Weights of a small image flow-matching model.
Model: arch dit, patch size [4, 4].
Rows from block 2 of a small image flow-matching model, named by matrix and row number. Rows with one number belong to one neuron. Each number is 500 + 50 x the weight over its row's rms, rounded and kept within 0 to 999. All counts start at 0. Numbers have three digits each.
Before each neuron's rows are labels from the 100 images, of 14848 (inputs lightly noised), where the neuron reaches its highest value: "top examples" is what is common among them; "patch colour" is the nearest of a few named colours to the mean colour under the peak. Only what is clearly more common there than usual is listed. The data: cartoon faces. In brackets: how many of the 100, against the usual share in percent.
# fc1: MLP up (model.blocks.2.mlp.fc1.weight, 1024x256), inputs 172-255
# fc2: MLP down (model.blocks.2.mlp.fc2.weight, 256x1024, transposed), outputs 172-255

top examples: long hair (36 vs 14.5)
patch colour: grey (70 vs 40.7)
fc1.560:510491541493505532554462455545478401530414503457445428469525514506514462484525421512533533464441566531395543588577466386531528590425549550470466485412578487473521426433509545541535521483532537553383518493439497395581512576609517513584507597509520482535
fc2.560:511491483480528476556504534523511448453455484485479468541508514470521533494489518421550455491430491497389497632398432452476438534406449551508465517422449503506513629466491565453537451447493581480575453540413421490540388474528435564544483426449523547550

top examples: orange face (37 vs 13.9); pointed hat (28 vs 10.1)
patch colour: orange (31 vs 2.8)
fc1.736:458520433452555512469453519509384611534423492444475521519496531497503469446503511496476532460492479498487436446527433539573446508536494478513576455493488503484570442497516559470435526502568447410501429424514455514447517477504533537549593439557508454498
fc2.736:426571469469560495633435519448558467432423499582512467564505555417537538520578538488474381498510473544540456487459441501516567546511428396526505513464464437325431373538503448569487512467563527551519515408519441455508482506481545544403529480553597607450

top examples: surprised (48 vs 12.9)
patch colour: grey (70 vs 40.7)
fc1.337:544539524487543435447532494565481469426538424502456596496519550497552515468408549468510530478560575505530539473480520550598533472512387461469641412463542493541457520543409440573505524519604467524433501505537579502460448528575437528639455581435556516589
fc2.337:492450461448534468483496552561568461516465484489525454502468494504420519473549417536541498576446484463517472455505429497435398581446617471505557595478516530508562418506517482465552470544647473468529535478522447497435556573617543414585609408494449454421

top examples: orange face (95 vs 13.9); surprised (31 vs 12.9)
patch colour: orange (53 vs 2.8)
fc1.526:516418449578465549477453542507450434526435539419578448502468501554403529480442499452490500480453429523576465462408499479476478438483452549384490497497492471578476412508506542468462519535528510540504516500554669438519508539533446521569610479436598585505
fc2.526:507475509475559528431430375547394519537509503495517421489507509451569469487411457475529480500417550436438525561498465494471508555504494531518439554531456553420493577474437543535472472495498502489513495464537484429557517427548478584494546504455455500554

top examples: pink face (58 vs 14.4)
patch colour: pink (58 vs 12.1)
fc1.460:447520581489518481554564466585500546486498514507525472485644580489484510439530426516473552552498488455517392479437516453457466583503473504425444630537443504426484505492522421520496510493436473433488507495531446533574408434518492528465512566499524480515
fc2.460:455499423547590452504437557423549532501446454548480547516522511403466486475494481460479461443428546473422541605571493575500555454414527438536474397512445501473404510547425544486397438553446496508470472451455517459474492524556509451368528474435450496545

top examples: sunglasses (60 vs 12.2); surprised (38 vs 12.9)
patch colour: brown (44 vs 19.4)
fc1.34:479425484480512531450584485538489514478485517530508500460505507524521486508577506494490376502464469506589537478485480394509435530521490392466525477463420499559549433418495495588450473482380437518463541592541478562512504450555445498492521474556468484517
fc2.34:467507412469458501478433496452517377522477587451537384518545482479485552482434537487535619459487492512542476411498452541516492481532474445437521471446501495385534528479401537551483424380528466499500484532490548487479477617418440487451524489509515452468

top examples: surprised (43 vs 12.9); glasses (39 vs 16.5); orange face (34 vs 13.9)
patch colour: grey (76 vs 40.7)
fc1.593:486407438484520473462415556426581519500430480493365480591541608514485557511441540515470535551458446485522570497441465473507531543452478564516621582486525475469457495515481457460637551464512523510416541547554603629446509525578525502434522563570511578453
fc2.593:504454520472526501457569519456419555564451534592623513433520506471400431511545405458495434471458415581494557542526480525514431504420499544517583524468482522501420517443494481496540502515489413459546558538516620434439535613560512469473448463567482431576

top examples: hat: no hat (95 vs 60.2); bald (50 vs 8.5); a mohawk (38 vs 8.5)
patch colour: grey (67 vs 40.7)
fc1.387:480438444574584499490510511537498512494528576506484471477518503478509517499569441579521408491412494499636512457540551511534597529429506475592532510603598472473478445512533510525515498512489471493484485520411523546458514498440525531511536524601552525465
fc2.387:470495485412526629525513489517533497545584531545511475493515478451524528490484457519437513534439482445526570510530438499451467468534353510428578483522565486460517454509566423466455447535472557540552512441536545448590490467463462469501469549519574539498

top examples: hat: no hat (97 vs 60.2); yellow hair (66 vs 6.1); hair: curly hair (38 vs 14.4); white hair (30 vs 6.3)
patch colour: yellow (66 vs 1.4)
fc1.26:449542557521519536565463432523537618432485459495463516477435421538491513467449405486518461479410482448410525557455451519550504528478521517571552487501531487430564548489490537554509513488586521512505601546517394448540525422540443518429463541552458531457
fc2.26:507529506422557475436516644526442568538515499445483609493553452525492482530533507433403592490528523544428510491412548478506563531410578552514565498507405593580477538510588512484450543494465451475514510552532466479580550516535473498478495470470479522428

top examples: top hat (38 vs 9.6)
patch colour: pink (30 vs 12.1)
fc1.422:468431499558539453598458483503459464599463436482433473440441456445492537474454483492481586477489504540459555522496524507525555580572529533473461546493488482477566455502460440512390464601455501538510602457542502590601500538486474536467484548497471537399
fc2.422:525443599480413390546442512460495467434452518516473481487509565432508534514482460432465328501489534512472595577548510492462525523615582567487489505538496503465495619492510430506432450435512490485463469512482490472554483492519453555574546482536483522464

top examples: surprised (48 vs 12.9)
patch colour: grey (75 vs 40.7)
fc1.717:462540442518508514490565547517508366501486547467571484608523500514355533535464479570568501345487480476458480466469544554407463518519523460554496526417551475487495421515500502544418411683508537521516590666499550549451580533583442495542483547455477550402
fc2.717:560440524479564460481597476533488502449397532515480405507491480539528413534579510577552496521472476556434518537528574528405505531509473516477483600545466519616512568485518486488430516542478470424540549514432535561563465438474447414469492441422561513562

top examples: pointed hat (41 vs 10.1); top hat (31 vs 9.6)
patch colour: white (25 vs 3.3)
fc1.290:466481448492554608548433467528487539546524391480549513495445530522503540478500421512467506469393440553584553497538411520484436517522413442497504479477409505520452451554519486468413482480462487506437511484574471520520423458488505480508545553464511485551
fc2.290:481497538561529543443466487550487574498530504530464583524475592532442420555479560520492476446408484528552570433492543507605596467461651559614510558498497558539542465531526506416533497447442442466600515545548456565523501549457510564534396391541514515480

top examples: black hair (42 vs 5.9); long hair (33 vs 14.5)
patch colour: grey (68 vs 40.7)
fc1.597:536511558458497446471490541485503460561496547560443596464465490490525466517482542589414590503507472441531568539496484585523542469496481564620458515528552521546478500476415518533476526525552498444509479596518543472373473494593427522372436462628502501489
fc2.597:545566512542486460461511459608505569477540584595449586502541427444476567458475498415538457501542462491505615445513498563444385470495572499454453532501462540422484635442584451515466507481581533581547441512503445481434484475544512479432445457576466539544

top examples: a mohawk (42 vs 8.5); bald (25 vs 8.5)
patch colour: grey (79 vs 40.7)
fc1.388:545468523438413490626555491523494479491525507457515579380407467466489590546568550477552487545517521565541528495461519556561469538416517426411532504474527496475458502557556508506474509459411524581621518465556395515509579537491421454483448489498476545527
fc2.388:427541541370491564393471540519485494439554549513562488484484545474462410504517505528455499473558455485562470512446449544571481431548376442539528458488570586580608558511553438470451507518474516504484478477472596483472494533513495537574507544539573596506

top examples: a mohawk (100 vs 8.5); hat: no hat (100 vs 60.2); white hair (34 vs 6.3)
patch colour: pink (31 vs 12.1)
fc1.10:499582592491551533506541430543468537521470512539573513540529472468498555497552517436477556523476452494560438503485530559545497548492459555501553430498562425485506553496511502497400527541484475520527551514564436497457439524572519569554562459450548425503
fc2.10:369498555551561389482495524513520551476463614442530637534505499415507539537504641488484518520468499510503450526515526540553540483549579561502498530528468545512515471525365491498455515478503470469465480602510521547459481511481498498471479458471448491520

top examples: surprised (60 vs 12.9)
patch colour: grey (88 vs 40.7)
fc1.507:506550450528559543520484460456421551441511440460514536505538611449451434523520513565503519447525417545532488436446612507436441513616539443506493543413483492512532475575486483492382442532579524390535391425501475418481577472501518540464530639466503569438
fc2.507:443568534568580458508495524455541562518505473486444514565504619495519648546502475536477515664509467447477488464462563425549523548552484482488447468451471505504518489622449502485486536553519558632503461596467537548508577576489474554454514455496481423513

top examples: yellow hair (52 vs 6.1); long hair (45 vs 14.5)
patch colour: brown (41 vs 19.4)
fc1.146:479504402592470531459538533472609470626514525373488536552540547591489513518516615463482451483470410549585477494580526585499479475479456507462571445448454582555508446505498425516469473484523465496407545496402634449493510456517540423571536446563454504536
fc2.146:549482518477484477555579457541473486509453562594578525516476470414454521541500507560479478537548576338541483583573497566583522447497575454496478523470515548467456479527524528592519488442582448429455519512433534519447454424570497480513487423488468479468

top examples: orange face (48 vs 13.9)
patch colour: orange (47 vs 2.8); pink (29 vs 12.1)
fc1.268:516556498528613464481436536515497556467509463488508496479491521435497456459452514442575564514448456443532578521502423487560575560506451548486572387613489643354533535502499524466502502504522480470604507618500521488472439482462442511469585479594478513397
fc2.268:468568564533501468443558517454545530486530520508445500464544515458561545525567515522536406495501500483564545547531545521539349520446595509540625450477542556537485366498433527534505413543453459525545482499467559482568452544520524546461491587503523474589

top examples: laughing (61 vs 12.2)
patch colour: grey (72 vs 40.7)
fc1.125:524553453548440516567508386396459543492530545529429556438475545487504478530524498384453612593507494397474529434487494505518503477522497544481485530474494522451511542544381438529463516461536389507543471521494537474537474540377498498476528538476512657463
fc2.125:449564459556541507507509486494440515495584545502513476587502460454401444498453520578575548514426551607549382581556571544499538490491530462572502478562503450545558538486543449507462485489417535481593445499539468480476467491525405448579451506526437507519

top examples: surprised (41 vs 12.9)
patch colour: grey (83 vs 40.7)
fc1.568:478446511552578527451517550496483582433539494443451433548532559551552470538502442483420409487603469438633567473458474489428538549466488455565488578576481458560495498476480545523519485464463490480475547477544400417535580500559487451458549452597508452485
fc2.568:439506479480598549453427443487553472563590482465499487453533543552534549416500509535449597461585426547594592522604470512554460523483425406520493447552491526404417483524498550484501472527533468424536532480522441486559605538547423522545436499622464579495

top examples: pointed ears (98 vs 20.2)
patch colour: grey (67 vs 40.7)
fc1.603:637435583515483414480443576574573438544461564558403471450498547563531469520455354553484564507554592559591447448600560444450426560551570548531553456396476533538511473478438466463537559479488504519531504542419581444498465461505521533543576537556506535501
fc2.603:684462496448464413470526545518514478466577475536523455463509408521480473474390597496538508505453515470517573523492499465422538466429362468480571511401528501439498512514538499399528462521568456490518507616554489485548487508525471474514404578487536482515

top examples: hat: no hat (98 vs 60.2); bald (88 vs 8.5)
patch colour: grey (84 vs 40.7)
fc1.741:478533484444568483453478459467546545432526464476465458458530521465519453459475619471573557506427461497470478543517482519533562537498516567527504451508529644410558499553466549449505433466473494459576480522481455509478463522453504456531632548510428606461
fc2.741:463424441455508550416531503547572517547620567527543537474535587468535538483493459486473498509496520531545416531441498525583380504534524564553524451503490439540572324611487503470510465467517474519380461453455493434399474506501497505477412417488550401545

top examples: a mohawk (61 vs 8.5); orange face (51 vs 13.9)
patch colour: grey (66 vs 40.7)
fc1.687:470486460472531542517446588586476534424517537386425522558498570463444508492468526495584559495474521496511545513538472371510592519438522498470570454536419530501469434511516419504545536598620501455605523466536550502495564499614541506604562558531515592538
fc2.687:470506428487462524457535477550572478580561620417490523520537470506525582507492605487624476484518532487488491628478521486472346423449483512574550469475576504527505471470411474507521392511481519484416494531434566463485539609530469527576415473505416454501

top examples: yellow hair (56 vs 6.1); a mohawk (35 vs 8.5)
patch colour: yellow (36 vs 1.4)
fc1.142:520544539460494557513504480464558562447480503455492492531518512500551495451540430576458452550487547437573520426529546434540516491463500448488481560508468444358505480470584500490488488490485413437506412528534499453492546534583503545538433458473490557455
fc2.142:506566523537546561517468527491517451497493508525486538527540472554591523473478590463499553477592424511488340429549443417406531572472532406567462440541492506543537536451516512586503522564502370494518477588486525471441496496483552472365562427481510485549

top examples: beard (46 vs 20.6); teal face (33 vs 14.1)
patch colour: grey (72 vs 40.7)
fc1.236:480519447428473496468580566473497548505471470592522542521404404481438477437481497462517473466452482510468384526422511477457556502476526480572523518490589495564552401446456548507486559452467430461501466508584434484527547432453508464446483523426433576486
fc2.236:532561474476493435388503452528503503525522549623518532532506521518511537524588528558474616522532485496376458500547420466499444498506491460453468552575512582422481582470474473487426561525532520483424487541531405515567510614429557485418537521449535449501

top examples: hat: no hat (95 vs 60.2); a mohawk (92 vs 8.5); green hair (49 vs 6.4)
patch colour: green (26 vs 4.4)
fc1.223:448506581462491528562501502457581455603466446434515547396482506496571519460432557477538538444559392403519521541492528582450403552541593528568380564559474489434498496436478507508579502507463636455564550531434556493421566489521519548401360516454462509450
fc2.223:568489479491428515381530490514426540476452477410440501423595502498557416480469559563491520454532471524532494478520488489474458492517541520474464557502548431588611477490471483532455454528522465525587437513551547546558485468523448518411552439460558399440

top examples: red hair (29 vs 6)
patch colour: red (49 vs 1.1)
fc1.213:496480606586490456429449542549515472553443495443535506505555505500601561532447496516500567548429516469517475576561522444554504377537523493428486522495502481541362515496485466452525453528569553500441582483472503489503476466543527535500559493491564538466
fc2.213:530516481404550427450381457497559468462490486473486479477529508463476585501485523421526378504503412453474563511513616441483539472435509566493490497535470614482559589504506493604528554507518583488559663463478396449499565607523489503438576547539414525535

top examples: pink face (40 vs 14.4)
patch colour: grey (70 vs 40.7)
fc1.48:590525517526520414522427442474540465556392457422452579473540562419467545485480452546433565509502452394539498540508508570491452505527546575525549583523483605445547439516479475462482528467567475573582499510443639474489472471522466483506449461572493507471
fc2.48:527544552570469321488602596439461513487436450500496499527555524405515458569467441577392468563528460440441607457533467529446486546566520481517569466592522468532537643498527417481488459487568442505468494474451524477509492461503416499541454550469493491515

top examples: top hat (31 vs 9.6)
patch colour: grey (66 vs 40.7)
fc1.265:483529515538493467522504464522425564512502457540444525475473411448613472544544465595563450495544546473475511537501565511574477441500404431586505464574487507490483410500566569496443494535524521498544447497415480470490450600517489500430495466426433528526
fc2.265:414436477532515506511484521501474548460411421460571555545423569470481537531520447451433564497497498547387485514475628502518498494495661451455463527637482433470448524503345521523424489387544456495487502490345449559469463473591518485486484487568491432410

top examples: long hair (79 vs 14.5); white hair (30 vs 6.3)
patch colour: pink (33 vs 12.1)
fc1.137:467381609398482562580531548544479469575512399516520590443483474488512523482530591454436466528473447440550544497517471459518476480441546524445482372450435475536458560522586550507518489593465507527416500379463564415443496475596464431408486408483489459527
fc2.137:455444537579529541632473506620530532573466427473493521526485518429505495454465486526461485465563528484477679520447413465462566503422437549464467471474442505522603439555470593573457460462495463481569467546402565565436459526567500423455399476414466534560

top examples: red hair (57 vs 6); long hair (38 vs 14.5); a mohawk (26 vs 8.5)
patch colour: grey (66 vs 40.7)
fc1.449:420503508541464547478492444468490459469488566435536534531537429559620544477598538510573489544501565502584468562639535596529481500529486478446579429505512537468445422574528511491481450444507540424462531543476636459563531496522531352588397518496549583460
fc2.449:590551555451525511496530557471496490510523530422533465523509397451511475478470490531555565440612524436574422496543465522563524472486525440427547542485576451424576444483487544569550437516517419486468481518457597551524484518517446453483574383477481475447

top examples: pointed ears (45 vs 20.2)
patch colour: grey (68 vs 40.7)
fc1.587:453444581500503531458567464471484461523468510528532477547507394490483430511532522529517527497465452513558388516558514564467528465645484495472491606522520442473545426573442483572470464446399553500527456532527497528449547452480526553387542477528462475453
fc2.587:533487448543498591571459506446539541555482576471562532490466445512566542508444553489595549546467473543562470533564451462523486502627502461492518417545539517463512595510556498441492467561469492548560508520463553584503562481433471527491446491558510485586

top examples: looking right (66 vs 33.2); pink face (44 vs 14.4); red hair (25 vs 6)
patch colour: pink (40 vs 12.1)
fc1.357:566514497508495464442509496475478506556523575565560548534547519411535545482554499510504526475487521566513424451431489485419466475536520439469386547507480542457473476485556429361496520534466412495549494535521522466520496526541487525579450547475520551412
fc2.357:502534522500487441510504487535493502406496433500515513482532447419459535550438539494481461522488532514502489455590533451489481441435519396445400475445434508556500549400412584569597490450520468452445549583538608551429515435594496492501525443549420507500

top examples: crown (29 vs 9.9)
patch colour: brown (40 vs 19.4)
fc1.738:500551456563446521472547507516475533451559476486526575625562430456578526533559448522560507412548556428527546501503515469491476590451484488456453464618505456553570476581497534416480505453509399430523469579511451557481534427551515501394475440501541519487
fc2.738:400569522513501410439533525381494537542526550514486543546497445451511544532538409426641495538659551471499623453532480424554535513477460455394619487614472510454500505448484501445555463479536439562450490463514496593554473518536411458536525481546481543459

top examples: pink face (42 vs 14.4)
patch colour: brown (48 vs 19.4)
fc1.252:452535452529423528559526580617417534473416510493514466486506434482592611531501498455613526464481505455486493586534610641486488446464479458497569540477466501547527476499497550484454456546557534556479483532540429474490526405463466392482495472523516532536
fc2.252:512526445482512477564525532537552510554348463568479536440566370488448509532478483577525472552433499446492469636426554515474480455514553401479576506473626539424490550502555462416527525515499514445484522520522484479482464454496545453454534417558548452478

top examples: black hair (35 vs 5.9)
patch colour: pink (49 vs 12.1)
fc1.480:516504415444515585525460500541604493474450548558408559493514431556515562477490527427510552536597503535498519457520515507566454558501517451565464520395434468568592501459496538478443534449380550426396558510452495501458459471548514499459547461506397470515
fc2.480:579561447545488532532543517473505495621533540487515506504488460562512487468394586484482554486442475539519461484505513417495418582532438499451540520389518483387538506503504428560371583491604488500597525593447474438508463486437472461419485482500479474540

top examples: sunglasses (42 vs 12.2)
patch colour: brown (41 vs 19.4)
fc1.5:406516550534483434532537476634450523466438439510489485499532526555452466527460510479462557476420428463408564486469568553457582490424468474390542541623534525542495467482506509525513506518512478510472493484482456572602528501521472470532505492515489509485
fc2.5:438530519472440466459524536566575448505515433581513524558558423530470570512525556461471429506430492537399489567530582490529412426440530516581545510644553479422466530579552535459507537529562418399550479549419512411585453508513487564491513437540483484527

top examples: hat: no hat (96 vs 60.2); curly hair (89 vs 14.4); white hair (29 vs 6.3)
patch colour: pink (29 vs 12.1)
fc1.444:390461468524525550436495527521564501494425478417500477414506592475491500487563507532482543506479471503430537517436491452586542525548470475542470485544554532438537533488493454492451503523410522521525517500449499558515502435529505487449467474446453502548
fc2.444:511518392465518505378526538449463493532551515527475502438482638421458523472514524503397470489462446538510526454507538567606441528446438486609521380573535486605508472541538594479555492490550487504501513461477490532429558422545580496550501412538504542553

top examples: looking right (94 vs 33.2); surprised (41 vs 12.9)
patch colour: grey (99 vs 40.7)
fc1.677:512404477461550524502512442536604590492397472472503517458593498518518395475449503530539491458439489512579535432427483477490487524553462548425518548509478563512459461365460493524501480503555484521494432572532520515546497521542585526558469563441499494439
fc2.677:409510540492541531473549559474411459386460484536504509532571561445467561484539480477485518506420497542484568565429465492405543574536480409560517507477528484486480516374539486530447531492481491500559457485515495439417465472483471451588555543434432530427

top examples: pink face (41 vs 14.4)
patch colour: pink (49 vs 12.1)
fc1.589:502534507564510461525422454560470529545516418365531535464501535538498467499467525518533469507409509461571491533485522459453489434465498550407434484491517435492471549525537412459420495505533485564415462481524420468503487505484457478498503493464528531529
fc2.589:474503509542555513542522526504468556522585490454499490571501559491564510482468496481535536494444511491498609559499544467637568506525544516521506503479439560441476505500416556501441444449579487493595535535471537485514469525499537527527444508452398535584

top examples: top hat (25 vs 9.6)
patch colour: grey (69 vs 40.7)
fc1.579:519500510517476484514477558466460415536497550615443539443463545499537528479447533492484493537461523533466536475393556517491519544523503436551462537478596432519482395506450519465525554472547462606454520623563478435467505467527442541553517571522498466412
fc2.579:530442546483496406511552451510500500549512591474382465557531479489498476511523473512489528443542486497541602538501504499501535467521438424503501371457470554510507581469580482492467458556560462518504489451492540555478517571494543513508517437589483546518

top examples: pointed hat (41 vs 10.1)
patch colour: white (34 vs 3.3)
fc1.30:453555606454557442434458506588521511486429499458494541532472482478483552524486463529380545548541528532483436521529430433534492480571502385562507599476566439489539421503502459465477494516510512492587489380539567458458469518532506477425457397529529461464
fc2.30:486497533474536556527581527538595532542472441509508530543437514461455532511498623500503436518523535487426481576477410454469427484545502412486553425493460544526545526502497508537491535540557509458389494540485483498496417438493472522495518537575502458508

top examples: beard (97 vs 20.6); black hair (33 vs 5.9)
patch colour: brown (52 vs 19.4)
fc1.161:469397439545487544491471449559472482408476480511588496472528567544500566503557546529505449551521527520421429509459500597472476476449448478518463562500442515552566433476424566606499452495486518498519551510574541453519499505582466511559520517525556491545
fc2.161:499514521447535485466516447512524478578497464610473425472513571585475437500472465534494508450530490507454418450462467478533476477467485507510525464512481465542503589499591508479479421498580487485485531518652603462488494501543493520576560602573455519609

top examples: yellow hair (27 vs 6.1)
patch colour: blue (29 vs 1.8)
fc1.393:543564483498455407487582524487510344590474551481530485484445459563491500476443528511480450539461460484471497513447511444620445559453454520464531585512457633542494562542520498596469599581578532523470505516514418521500496435464480526548449478495508483454
fc2.393:556568547558486431478407487433497421396474555539568500477545492520559533510543513527457515537520487464502535474530544490440601556565570466527512360498479428475489386443471484450448470482517517449528528472544441504509441517466495554544474504533502506554

top examples: sunglasses (100 vs 12.2)
patch colour: brown (66 vs 19.4); black (33 vs 5.7)
fc1.196:482467559411541493562588544544538537466501456542513525538485443533531507519398629503489446514490503464566463484528481539424583506428499552556466498574477535494502375478483485516431450529405502568493497455537490487533503474514505532498539513470549517536
fc2.196:475451474465470380497566395523531455409382443539493466509473464522554589524538458501519479502435469531509539446552496554457490489532481479467479522478392541574453590500370467407517421478576494504524553447538565559562578503521538519475446426489502506517

top examples: orange face (32 vs 13.9); bald (29 vs 8.5)
patch colour: grey (74 vs 40.7)
fc1.599:482374448519475508504460427471546578552501453507527478448494492452550476550490509422474500500563489470587479493504516590539457518481477527556558438463479538435463449505510504501542486555500561473438541522607492468548462509606515529498635489503483490533
fc2.599:474500587477419532446580498511387531521461473530507492510474470463470457574522464548447448537503498479494486474428464604531538523438469582524546592395530442581451488485472518471576502455431550542506513533608404424503502520528467536458498460462502464522

top examples: pointed ears (55 vs 20.2)
patch colour: grey (80 vs 40.7)
fc1.65:578464487449506473489431478539504455563446478473463573543457425470585536491490459525490535454511539527400475465577457475552505461524541525446507412499497541512489478514454455543561475545577583481449547470475530427511497472503507486524580408479462475511
fc2.65:566509494417480446506625457484478393498459573569510470598549460475418547552557551505418471520527486510433481423448518514531516450572484501456479535510517458381433487537451385498487542536443651494465507443472473492545398590513472594506547504505491492423

top examples: pink face (36 vs 14.4)
patch colour: brown (51 vs 19.4)
fc1.182:472528481500533512515545480449405440476556502628495431513475502481488417508500433507475449513543480549450514506423426465492554503525457484486511639427575558545453483433503493500594452529443540554479516495451437497553574475539516495400522551567483534508
fc2.182:533497533480481474504515544470560435511547550467453480491554498498526499509568535551466557457531482503504548529515524552548424487508562482470531431400436437499519529487379458520598547450540545460529525427431521560503494523437526464365500411526530458488

top examples: looking right (94 vs 33.2)
patch colour: grey (89 vs 40.7)
fc1.86:463422495494477549533505456491594550518470531503569439508528427448422419542484522555450475434542515513540462437470429493514432581490523527499498549504501541508439462444517500432555450377504591449553440497547456410602617467563442456453445563469362496528
fc2.86:532484477450650544530498502532532481413501434449477511385526453469456512470468466505531498531395494521460509483483517490439515605424541526503517551480555626445534521434507499546504514502499523486483478487474540485400449385490562433530479427555443592504

top examples: orange face (33 vs 13.9)
patch colour: grey (78 vs 40.7)
fc1.354:567511532531471468546493517480500493431555494583424518556497374445576457515491450484553403462610562477608537476420422392463440473452562525519568516525501491477480498476498468440471539544466443520452561500529432431423492509492548419530522527512560528489
fc2.354:629599494483499488508495461490359432517568513676513579448524447490466587544533500450469559507603467599541590483608445379544594536510441532490562494569505539530479546477464509524484467527460527407503528517515411485475464493482493506463468515525448519477

top examples: surprised (83 vs 12.9)
patch colour: grey (80 vs 40.7)
fc1.610:442503425553420482511472539453403560571552522552461408517473468440561475566554497577546532441438475466529513519424441499525484506536529524494466465481454565612477540407433500457511499474540488511470516526567485446535494375443509530541566499564502406471
fc2.610:453481564470404539466548596460495514398488528491477413561456482533498382461414484462487487434470542475530467514506429484459551417475480552531452496472550447427480461534626451573584522539611444474555518503493487487577487607475537521523472475513498557587

top examples: surprised (34 vs 12.9)
patch colour: grey (84 vs 40.7)
fc1.144:484575447515600478469497395519524514447427463471584455515571474495466436448455532440532647467489433537533514537434574590504474535576488512507504548533554484522435434422467477507469489567598503523574494505555484480470548547465513517503541486502542509460
fc2.144:483454524459582537513497538513541524445382426473536409422482546509542545399541468549524485568461415549442469460454464432469429510494543483503525550489446446544516518437421567633498574413449458507412499462495459504500539501509476488542479510426434527528

top examples: long hair (33 vs 14.5)
patch colour: grey (69 vs 40.7)
fc1.360:504560415566496538590448430420527578475444522445429533535524461551521491533508425592460619502477492515550522570597540503540438589541573483488441501437516497489527473490436486510555477500487478510470528457472482471515554522485488524427526482482562521461
fc2.360:477508528420437554545494478428444496556501475344465468476600431591472480540517543495470347468440495620502473408512478523421524510460452509544424452463521513538606567500495449490440643536446510497545437511554545486481531534462515445458501470506458467486

top examples: sunglasses (66 vs 12.2); beard (64 vs 20.6); teal face (47 vs 14.1); green face (37 vs 14.7)
patch colour: green (31 vs 4.4)
fc1.764:438571543432518517478467479476431478489483549546461519470467484534486469490557602473513519496460498493460443550526495507481471509518553553455404511497614571489522445573586576486496415461429506481542476536460479448542540470505500528463446581489592555553
fc2.764:562549547502478553455512495455497526507499552448483483521495488530554505480571565470519608462503490462440488526497439449516462549523528598503424463437542516458498540496448591543441422515447489511576496458494579593525543460536475530522444481485490394419